A small audio captioner, trained from scratch.
Training: soap at rate 0.0011, 22100 steps, batches of 128.
Rows from block 2 of the audio encoder of a small audio captioner, named by matrix and row number. Each number is 128 + 24 x the weight over its row's rms, rounded and kept within 0 to 255. All counts start at 0. Numbers have three digits each.
After each channel's rows are labels from the 100 clips, of 14976, where the channel reaches its highest value: "responds to" is what is common among them. Only what is clearly more common there than usual is listed. The data: synthesised sound scenes: up to three everyday sounds over a background. In brackets: how many of the 100.
# pw: pointwise conv (encoder.blocks.2.pw.weight, 192x192x1x1), inputs 96-191

pw.35:096133108112142122169118112116122091134107120159155112166069126124188187122151118143120133146155102138102123091117160125132139149123167103116146127163141106086134100105102164121167142178143124136131180140145111111093142119141108086102143172139101078116130170139111158139105114098138111093
responds to: door slam (27)

pw.170:135149113130114148152145148107111102139096111066103119155096115177144134115105131110134135146160142203154118138117122135122124132129160100116121085109117144100133153132132143142157143128127126153084145121165160175143106100132105143141112083110146093147153133160142110160116137151133122141
responds to: fly buzzing (40)

pw.6:070154104154156144119133118127166118127112106130134183172141135181104135118106110117136109114099195114091142082122114100141148126101159140113125128102114091090103157090145114108161159083131098141097111123125141135131140120129141144139132116107089145099109075149146101114150130070143138121
responds to: chatter (25)

pw.27:144102171136117132130128132115120099187107141163151124147150160099156118121143108122170103103129132107146066150120097118142123159143136131146124102164194104103113147142144148121113142142135119121106109067125124152129110109084133126094123107151123098135078135118143133162091097157108097108
responds to: creak (27)

pw.191:157165121131132162161125161109127107161122150095091117141123085129115131094087100152146169162128096137122130163117139151124162098133151158074160137189142118154116166183136122097126125141114128136121146156092128158154152141122159158144103145118172120151165141130192110141174121134143109098
responds to: ball bouncing (31); water drop (27)

pw.92:138118128145140157166157126116116095162085135132157129169106137150126134193121115153120120162094125133092137108147120119123117114139108122129133129109103101115133137132173118114159108147157136103138126114135114093086098081091141149139129114109125127140095141122120197101151099153148124181
responds to: siren (25)

pw.187:117089116151106129098169101087116151111138155153156135102127124114126104154093114152114116195096159142141141141150170142163160087137147134108124165085140125140126115152159093114177090120125170117124150139079133119130155098138195150112140130146101112129142154124127159133133153084128137176
responds to: crying baby (26)

pw.185:123088134126167131088098136118093107150170144151143117149088082132114147110163152154158116144134132140165096112097129096151132155142111127112133168166094153096076156158120112128112146117142194133161103115136108164152123095139123113126105148113097141110086113089142137136112127142124156110
responds to: text has "car" (26)

pw.135:120119101098150091156119114127124142097135124148091138128143097126098089121116139158117110162098121141131124074108089113140156125154152130131150129101127105118124096117115105161154164106113171101146138103157127115196124118129172147111166136144130185117142135106191114121187099096111128168
responds to: footsteps (38)

pw.21:094177147120094117117091128139137111149103122113096088135154104145130137125181131129144115156080133119101143102110132096083114185111058137139106095123112121123172112113129133118128130111116132113104127121116148123095169115088143108147138177156115101098115100099141154106114146150146127130
responds to: knocking (28)

pw.152:104147093115133087153138166114113127088171162147123110104066135144138150148093153130138123145138137103120143153132117142167128116102090155090139159103162110134145097144130087113140136113138132099112135163067104143091175158113139172146085102131151116139094126128119124155073142139168149096
responds to: bird chirping (41)

pw.190:128142117086090114147100082147091150124137126111107160132105154142132112156113107148100108109087130121117091133142114147185161127131157128123105123104114150075132094097165092160108148153107086166131165104173194130101122110092142167140101109111097133176148130101131126140147109101123085093
responds to: fly buzzing (40); chatter (27)

pw.45:176105131131136089144101104083168121103118136154133119146137093094142161147121123127123110144147092094126139100096122098128100150102140124098099152090104178116146118086141146145150125163176154159150095164120122123118107082133152105142149140164147150083125123126139151158111114146100152144
responds to: speech (32); door slam (29)

pw.103:078126139150146115163107154132141133144076131132091104166108100143138149138135134132136108158114119119137113130175161123128119116106081118139093125143076146117122110173139154105140099135118113161194095166138124112119139122105112099107126066140116133126142088129107146111118145111141150196
responds to: laser zap (70); first sound: laser zap (40)

pw.157:143076129195117132164142132121089127060113095149135099157128120159109128148154131147137104132112132143137126116128107142130117124134085097121120163123140129162141131159144100166116135139126152106139142135109125114106130093118154146092159106098123092121092127157146129087108150129183123145
responds to: background: none (52); siren (44)

pw.189:106137142154119090116104123124125130129129102117141143112140122105133124114080134138077087103155118174103118130173131136128111133097146137129133142099148121199122123180096109133130110177141150162148134106149118082120151136130203096097115096106092164094135163114139147156140118128107136138
responds to: footsteps (28)

pw.180:149159111160095129175108095136122124138163138106131088125150117128114133116180102134088144133143115141145136124170176108110119115133089171123141158119163145153134127146144150092144123116149107108097107107139123141115111129084120097114109131122101154103131101120158150152170126143122134128
responds to: laser zap (36)

pw.151:132114180124146121137142125124131114147079108138129112109109147143095154154115115119160128144152141140135099126149147103169109132172109124115140125133129193129166121124139142144125077104130132138145138181156127125129143170136116116167108118130114114155102076101154115117100110133118114090
responds to: fly buzzing (31); coin spinning (31)

pw.181:069161096134131124114120107117133153122109157154143087106149164155134165174116144125106160135114127149117104173133118120154156126162119128132133136145080110155142169139134119124120124121115117158131167112145106136118149124133121143130195114160105092154088119100116158081149124132112165117
responds to: footsteps (36)

pw.84:135109146156118132104158117127091144148094114169109139113084139191133148149146100145146108079122133161110113135145071130182102178124122084111131131114152170142114118111117111108115143139103132114118114139168135163173123109099094118121118117145125174124071131142113113125128151126139131126
responds to: ball bouncing (38); knocking (28); first sound: ball bouncing (25)

pw.34:103136128140123110128126164157131088112123145122167156115112137121129148115101189126105075120108129165106148174107152106132113108142130112160115106084119142117097146142132130141119200152130111148097138123134153140114126108128118172136169085117087146160136113106094104147140113102134072076
responds to: laser zap (40); siren (39); thin (high-pass) (36)

pw.147:155150164177151154098089153110109131145143115089141127125118183118116111157121140110134103121125144125146177114076092130134110127113181120157145166146106091130138092077136135147078116109126104189125120148120142159138144115123080108141110118140140138126116091164132124153137099130140076135
responds to: laser zap (25)

pw.4:095124125111118106095129156098155059161095125158114150162148160131105153132119132134143138145085156120140090124122087130140153159156124124135089126126162147105145130125115169113147172144156114156127137124170152148147124132161117172120129086161144078148129089135151138148131154104156134072
responds to: fly buzzing (56); first sound: fly buzzing (28)

pw.29:127143077115080134101172120095104162052090106158144130098113118137163093138164096175112100141083157149131122106115108175084123145145131143119125127137150122120158100110129118131111136079095149124136101090138127095158155114105128163143152120111103166108137124102140134136131115146185122078
responds to: beeping (39)

pw.177:123101089166105142125144119135098154169122128147131105144145141099129107149137123127133081117114150161091117149136113146152130118153136102112142097165102155116096135132138153105119141100094144100068139131136123088137126158119117116140132079106119191120141138192063119116099143114111106169
responds to: ball bouncing (26)

pw.81:110125152112153105156111182172143135137128141160124119097127098173116139128123143121111113120085157173096108097170106135120139125140083140109147150156153122116086110122117137147126129115131131137161091149128098116094124111171152120101146114108105188134128124099131135093111106121141150104
responds to: crickets (26); chatter (25)

pw.112:127104144131084106148140129153137091082104126159123088128109139107126067083106093075158112144130104165115143135118097115140146156131135130141132093153115105148142131153147164136109110123088095075136131111096128125121138118149097114131139150103149158180140131130173128128151134158141121108
responds to: footsteps (45); door slam (27)

pw.94:128137119113095166092121096129153118115141122143157146085127144152115119110104164128150096134048175132088125109137155098163123160130106144115160138138096156101132154121129126127137158139147103137148142125183097152117125141115100129124170103169094176149100110114130136120129101124125110137
responds to: typing (29)

pw.136:130159140201145140145099092134116122109101121111156119150133153087117087104140144098123093121126125091138118099167098150142112126136098169138156144142137131138133125125154127140088133106131069140138135121104123144123142144130090172118123135164164108132163087144144150131095099134162103143
responds to: background: none (52); laser zap (31)

pw.119:135122076160101153129119105113113158099128161103122130120102149142143099138123149131103127204085118144165135109123136112147160095187087146127145164152142126133130091106133147117110120108104140108096155162188123095107112106147080114149138147126141122100118141101142168127093177130086103140
responds to: door slam (41)

pw.183:146112102135139158107152101140114145130128128098078158123144203131115131166119094149121114147165075136098168134129145161153085137156159100144123108152080151146117110123133138100185142185145088129153080141121101103148135106133143127107129126125131118140108165116132096103124120141163147119
responds to: beeping (51); background: none (45); first sound: beeping (28)

pw.54:134135158100161122139150107113092123127166118140121115140134110098127127113128111097177118109098123104133138172093121146127101102169173141104129154119128168130122111146129111130147133150144080161123097090074132141132145134118159134118148130076141122115084121124138138143088144146130143114
responds to: phone ringing (28); coin spinning (28)

pw.69:098114105157108133078114111146098180153116154109108172144136095117094158109118141134160115107126145116124103054124130124115105158126136135121095134129128129121173143149105148125156149118109122097147128145102196141160140134147123136111101152155115156110134162138145146153117091144172118120
responds to: thin (high-pass) (81)

pw.16:135106126109191119165162116124199111161132128141096118101122107123144142156150115130144159154137114136087117086134123097156135099117110086141139147169128109133133094109099127092160106166141112145141140123070127179130081125159168140162126143129135099104153150120098183121153101128129125083
responds to: door slam (41); water drop (29)

pw.38:082148142106126213137115112102120122130122114084085136113146114127109142133142124127123090143148120141159124083163100124144140136085168102122149123128106142132128128125148156149167156159133085177147110100119131137107129103127142122121104096123171109099161129113098135092131102095175106130
responds to: crickets (34); beeping (25)

pw.22:163129160086142118103167100134134090110163113116149128167108114155109115110122105159123088127115116157103133143138103094118102091120124098094133133115137152121115140097109130153102109142158125142133138121159202099092106113152113147114120086140115166151144155120138097102131105113166091138
responds to: chatter (33); crickets (26)

pw.149:154135108115140122100098134140137139139115139110132126149107090132112139102152128125147108127146099113165154086107132081152123135134105144159192125120105144091167131148140153123166131108121129115159113128086101110101174117107110103095161100151120156150119136111077117131059122121106088099
responds to: clipping (47); text has "clipped" (47)

pw.56:120125139150123143148112143141130106129149119114089100116133149083121066155132123151133172156129120141105120102155129078142117119069104108128131168139092134119113105148130129158127151102181126104145136124080141104130133120107118095112098131189144143107179109120062125112111124160142124242
responds to: meowing (51); background: none (45); first sound: meowing (33); howling (26)

pw.85:124125086186114114156186137089092134128133133164165127147091121134139182166146131112124120119139177144128115158178159143176112103122126141078134167128142144096111137126121127167122156149150124130135148086075131082104119141153133151128143164137144112101124128094152125119143107120115115144
responds to: beeping (42); laser zap (25)

pw.142:115134080076146084130130135107139097120154138111159156114099078126158137102099140124128161146133148093157148165124152119126087157137096125117109138124105139122148163114154127125121116140072148106099149140099093160135135099119146098137099082152155147155144119116108111173094166135129138145
responds to: background: none (49)

pw.145:148155131149151123123161187125141154123104127152128149145134117134119116124095101138094156140099144113100187143097100129155111110171119089145122172135157127144117147099163133124105128080145127110130149118128138138117117115113179106118143107117113123135171152100138129116120138108103154146
responds to: laser zap (48); siren (44); first sound: laser zap (29)

pw.155:130126099145125174118137125089123089126113120086120121136101125113151135111120082172117112116142154137129137145110128105134118112111161101128118110101119145122153149089130129187111131091117139135159118136155130128144123140096127133135166142104131145098149152104141145121120095120170161189
responds to: beeping (46)

pw.89:166106151128121116090116152086134102156128158094097136092165135150184129125120145115117134135154127177113152082112156131131138145133109153079135111121127125127158165142115105116109169146131159159159102132160128127126135155121171119104091100090104159111107161080116132130131119101153107087
responds to: car horn (28)

pw.131:130100118116145107133142119140134085126129107080127151142086175138116151149145099136124108135103129095108130107121122129176097117146129105200135135103132143124081140147162138115190151095143153166102121136163099136093150155108115133145139116137092143197161145135110132116135126120146116121
responds to: fly buzzing (63); background: none (54); first sound: fly buzzing (30)

pw.11:174107193105099130114147116155121122142133119139120097098174160160108112152127168147154139119113116158103121097132133112146144108115113071117122113151127119101128166116108132110121094179127099137082113156169099094137121137105134090119135106110124145135151147133108102130139123093105131117
responds to: knocking (34); crickets (26)

pw.52:139113119098128145148118150166095169055138171135144115150089127144151124142107105157082117117100101099125115102173135115145090123157136130123165119063136140147118131153096125123131130098153112147102156098115161171094132090111155105118121159037148167141150129109135122136136139124122137107
responds to: chatter (28)

pw.143:150158117095143108147113110067153100154139127076067122137142117099129117115111138164172215151176116120108142117109099124145133173134093125140114166129101135101102127117173122121118093086116153111106114111136159088118119116118098123144114049089128090115130145133123100137115117141105099164
responds to: door slam (40); first sound: door slam (25)

pw.108:162119118137112172166112142133134063107133139112135138095131161121173168135109119112105148109156131084145067122139145119149131154129105148086126112151104158113153096130155097134148162110153107112152058143119121145156131095174130102171121125118117105155139149118139124170134144135112102116
responds to: car horn (33)

pw.58:149135129094136110149139121131147130123108176196126129163137103116133101131127091112136086139131128154131161105101121130117112133123110144056143128148129142159163161150142135077107120134079132164084119118110105116102162134101136110127167080123136160125115136142123113105127137131079150118
responds to: footsteps (30)

pw.36:123135135086147112149157156113119119136146154156171112113133187132120134115100143124109084147116151120085146131085132136194109121126142111128135110118144170137105115135129151071099132110107107100140106162138078099102159161132170135117141128121133112115066116120146100112143152103132125137
responds to: water drop (54); background: none (49); first sound: water drop (32)

pw.100:143127119130136100104124159128144113097130137135098103134136179125150158145110168077115144140122155146091156101128104117123175120140147149115117153149121180141138095115142111115136146126134102115108130168187146098082142119104107107136093102128106088114116148111130136161119113118111125154
responds to: door slam (33)

pw.138:164119158115109136138144114149140128156129198180136176113104191138138127104136148087130150107160149114142125123115163142117079085167125083141118110120104117113100123131147181123139167098151135124112083145100180161126139171105159126111130134110131138181113138155129113101083129129127126090
responds to: thin (high-pass) (56); background: none (48); fly buzzing (33)

pw.13:104160132135151098120104127140129131130126142132114135145123121142133139106152123104148136109115134123075117111117137124142125123148109203123094098151159173108117133112139136182121129130130111150119147132123113167083145099087124071124137125089130119114150116146108099082129127130118084082
responds to: crickets (33); frog croaking (26)

pw.124:141175133121104102092145111127161155120121128121163159128175141134127112093151155102148133154082118187106132118124122116163076122137157125148095131103076144130104113133139126129194106091146124106132131142151159096134124146185142116107164140127158124092131112165126126158137104111095090144
responds to: fly buzzing (32); thin (high-pass) (29)

pw.109:111149141106140123102092161159161128156121157092133133138149075138148157126107109080103114121088108115145145081103104147167099103082141142138140119106116105093145104073118071100147141112129183144120134121088132114119131160184130101147118118093141148140171140122146130126118177152107111122
responds to: fly buzzing (26)

pw.173:133147085137137124124111153141138137134104119121146084108153080143183123133102094095120139116178109158154106117132106147131101111127143074174109116130149169091132152120087154119122103121105151116092125147124130116130113108129133130147098151172107222147090124154125139169129126163110124174
responds to: reverberation (68); text has "room" (68); text has "reverberant" (68)

pw.18:131116169122122176134171166169108154124142153138127121150118155165123082172130131126132121119141131104120129135094124114137101159095135127111089127078136086108145168155131130135136171106092102082193114108092192140119095119112083123130134115125161120109174113133127144129106133113109144117
responds to: siren (64); background: none (51); first sound: siren (30)

pw.139:156166071157132099121160062091113124107093161095163105162133084120109122174063133116129147150102128116114136157102118160101146162139173100112105135093117080136120119072149101126148144132145133139088128160103121119148117142079140159138132108107127147100104102164157138082121105125141120120
responds to: clock ticking (47); water drop (29)

pw.86:112158124131127083104100094130082112118102127128120086184163154132143097125110141170158137115130154173133150141158115123116109179133121131132066143125086171123169146159136117099109149159170158122119155173134133127143113117111096156131131157115109144080122143097120125161119148162098102111
responds to: thin (high-pass) (70)

pw.165:148107111117115177107102142059105150112143091184157133150108126142152142134116125159099152135111112089168092089121125127100152131129137158167106081134139146163150111115152125123114118179136160114144163120103147111116146142157121109109147111124173132100084147151123089164119160150087109118
responds to: car horn (37)

pw.130:111107087138111135145185122135133141164145132166140097127102145144153124139097137156154104102148144150133129171102111112116069108122142144138142149095091104058115127131109094154114110104136143149111166109072113141138117098157119125133120143134131143139126135105145143173114065124139145200
responds to: howling (31); crying baby (25)

pw.31:140094126129087116113108092102155097164154104141109122107115140158105098135125131151094139134129092111159141134152139108116119144161122099097120092137099136161145148128176142124102151131147101113118185126135107096138132084117190101129127128168117113132131116130112124143120156126126123140
responds to: clipping (31); text has "clipped" (31)

pw.160:112119101138138118129142182115187108158111146156159098094096143134139118098124120161109143135191138084164125090156095117105139126122107130153084112103084087145149154101145144112140131122120108129123144123120069149082127116111133131153104090142150104164128150125101146120118150101131191139
responds to: siren (54); laser zap (45); first sound: laser zap (29); first sound: siren (28)

pw.146:153157105100148092098126137121113139154123092129127097112119107166166140117093124123080151124116095142128116103133124127114148119117127143125116091097133140143130108179169126158142124146118134136098105150098136122132086112154130127132142096096136127151095133164126148134102146116132123137
responds to: number of sounds: 3 (66); background: none (50); siren (27)

pw.110:127125126118129147149120124126145138100115099100137145140107126150132128092174115119099119158076147077153095108144178138130151100113093133111127087116082094127133127143168088120091117120132143121103181152136108184114134176145155182067123103109125106166105131102124137137137117118145097105
responds to: mains hum (33)

pw.179:094134070123102084140112087132119103122103117158134121189112106155117114111103098156123116094164129181136110138146106125149123163144082128137108095137115163119146111097087132086085129146093148150091146114166115116107152124129113122091153133131128131122107120155123128128097149127168124151
responds to: reverberation (64); text has "room" (64); text has "reverberant" (64); background: none (58)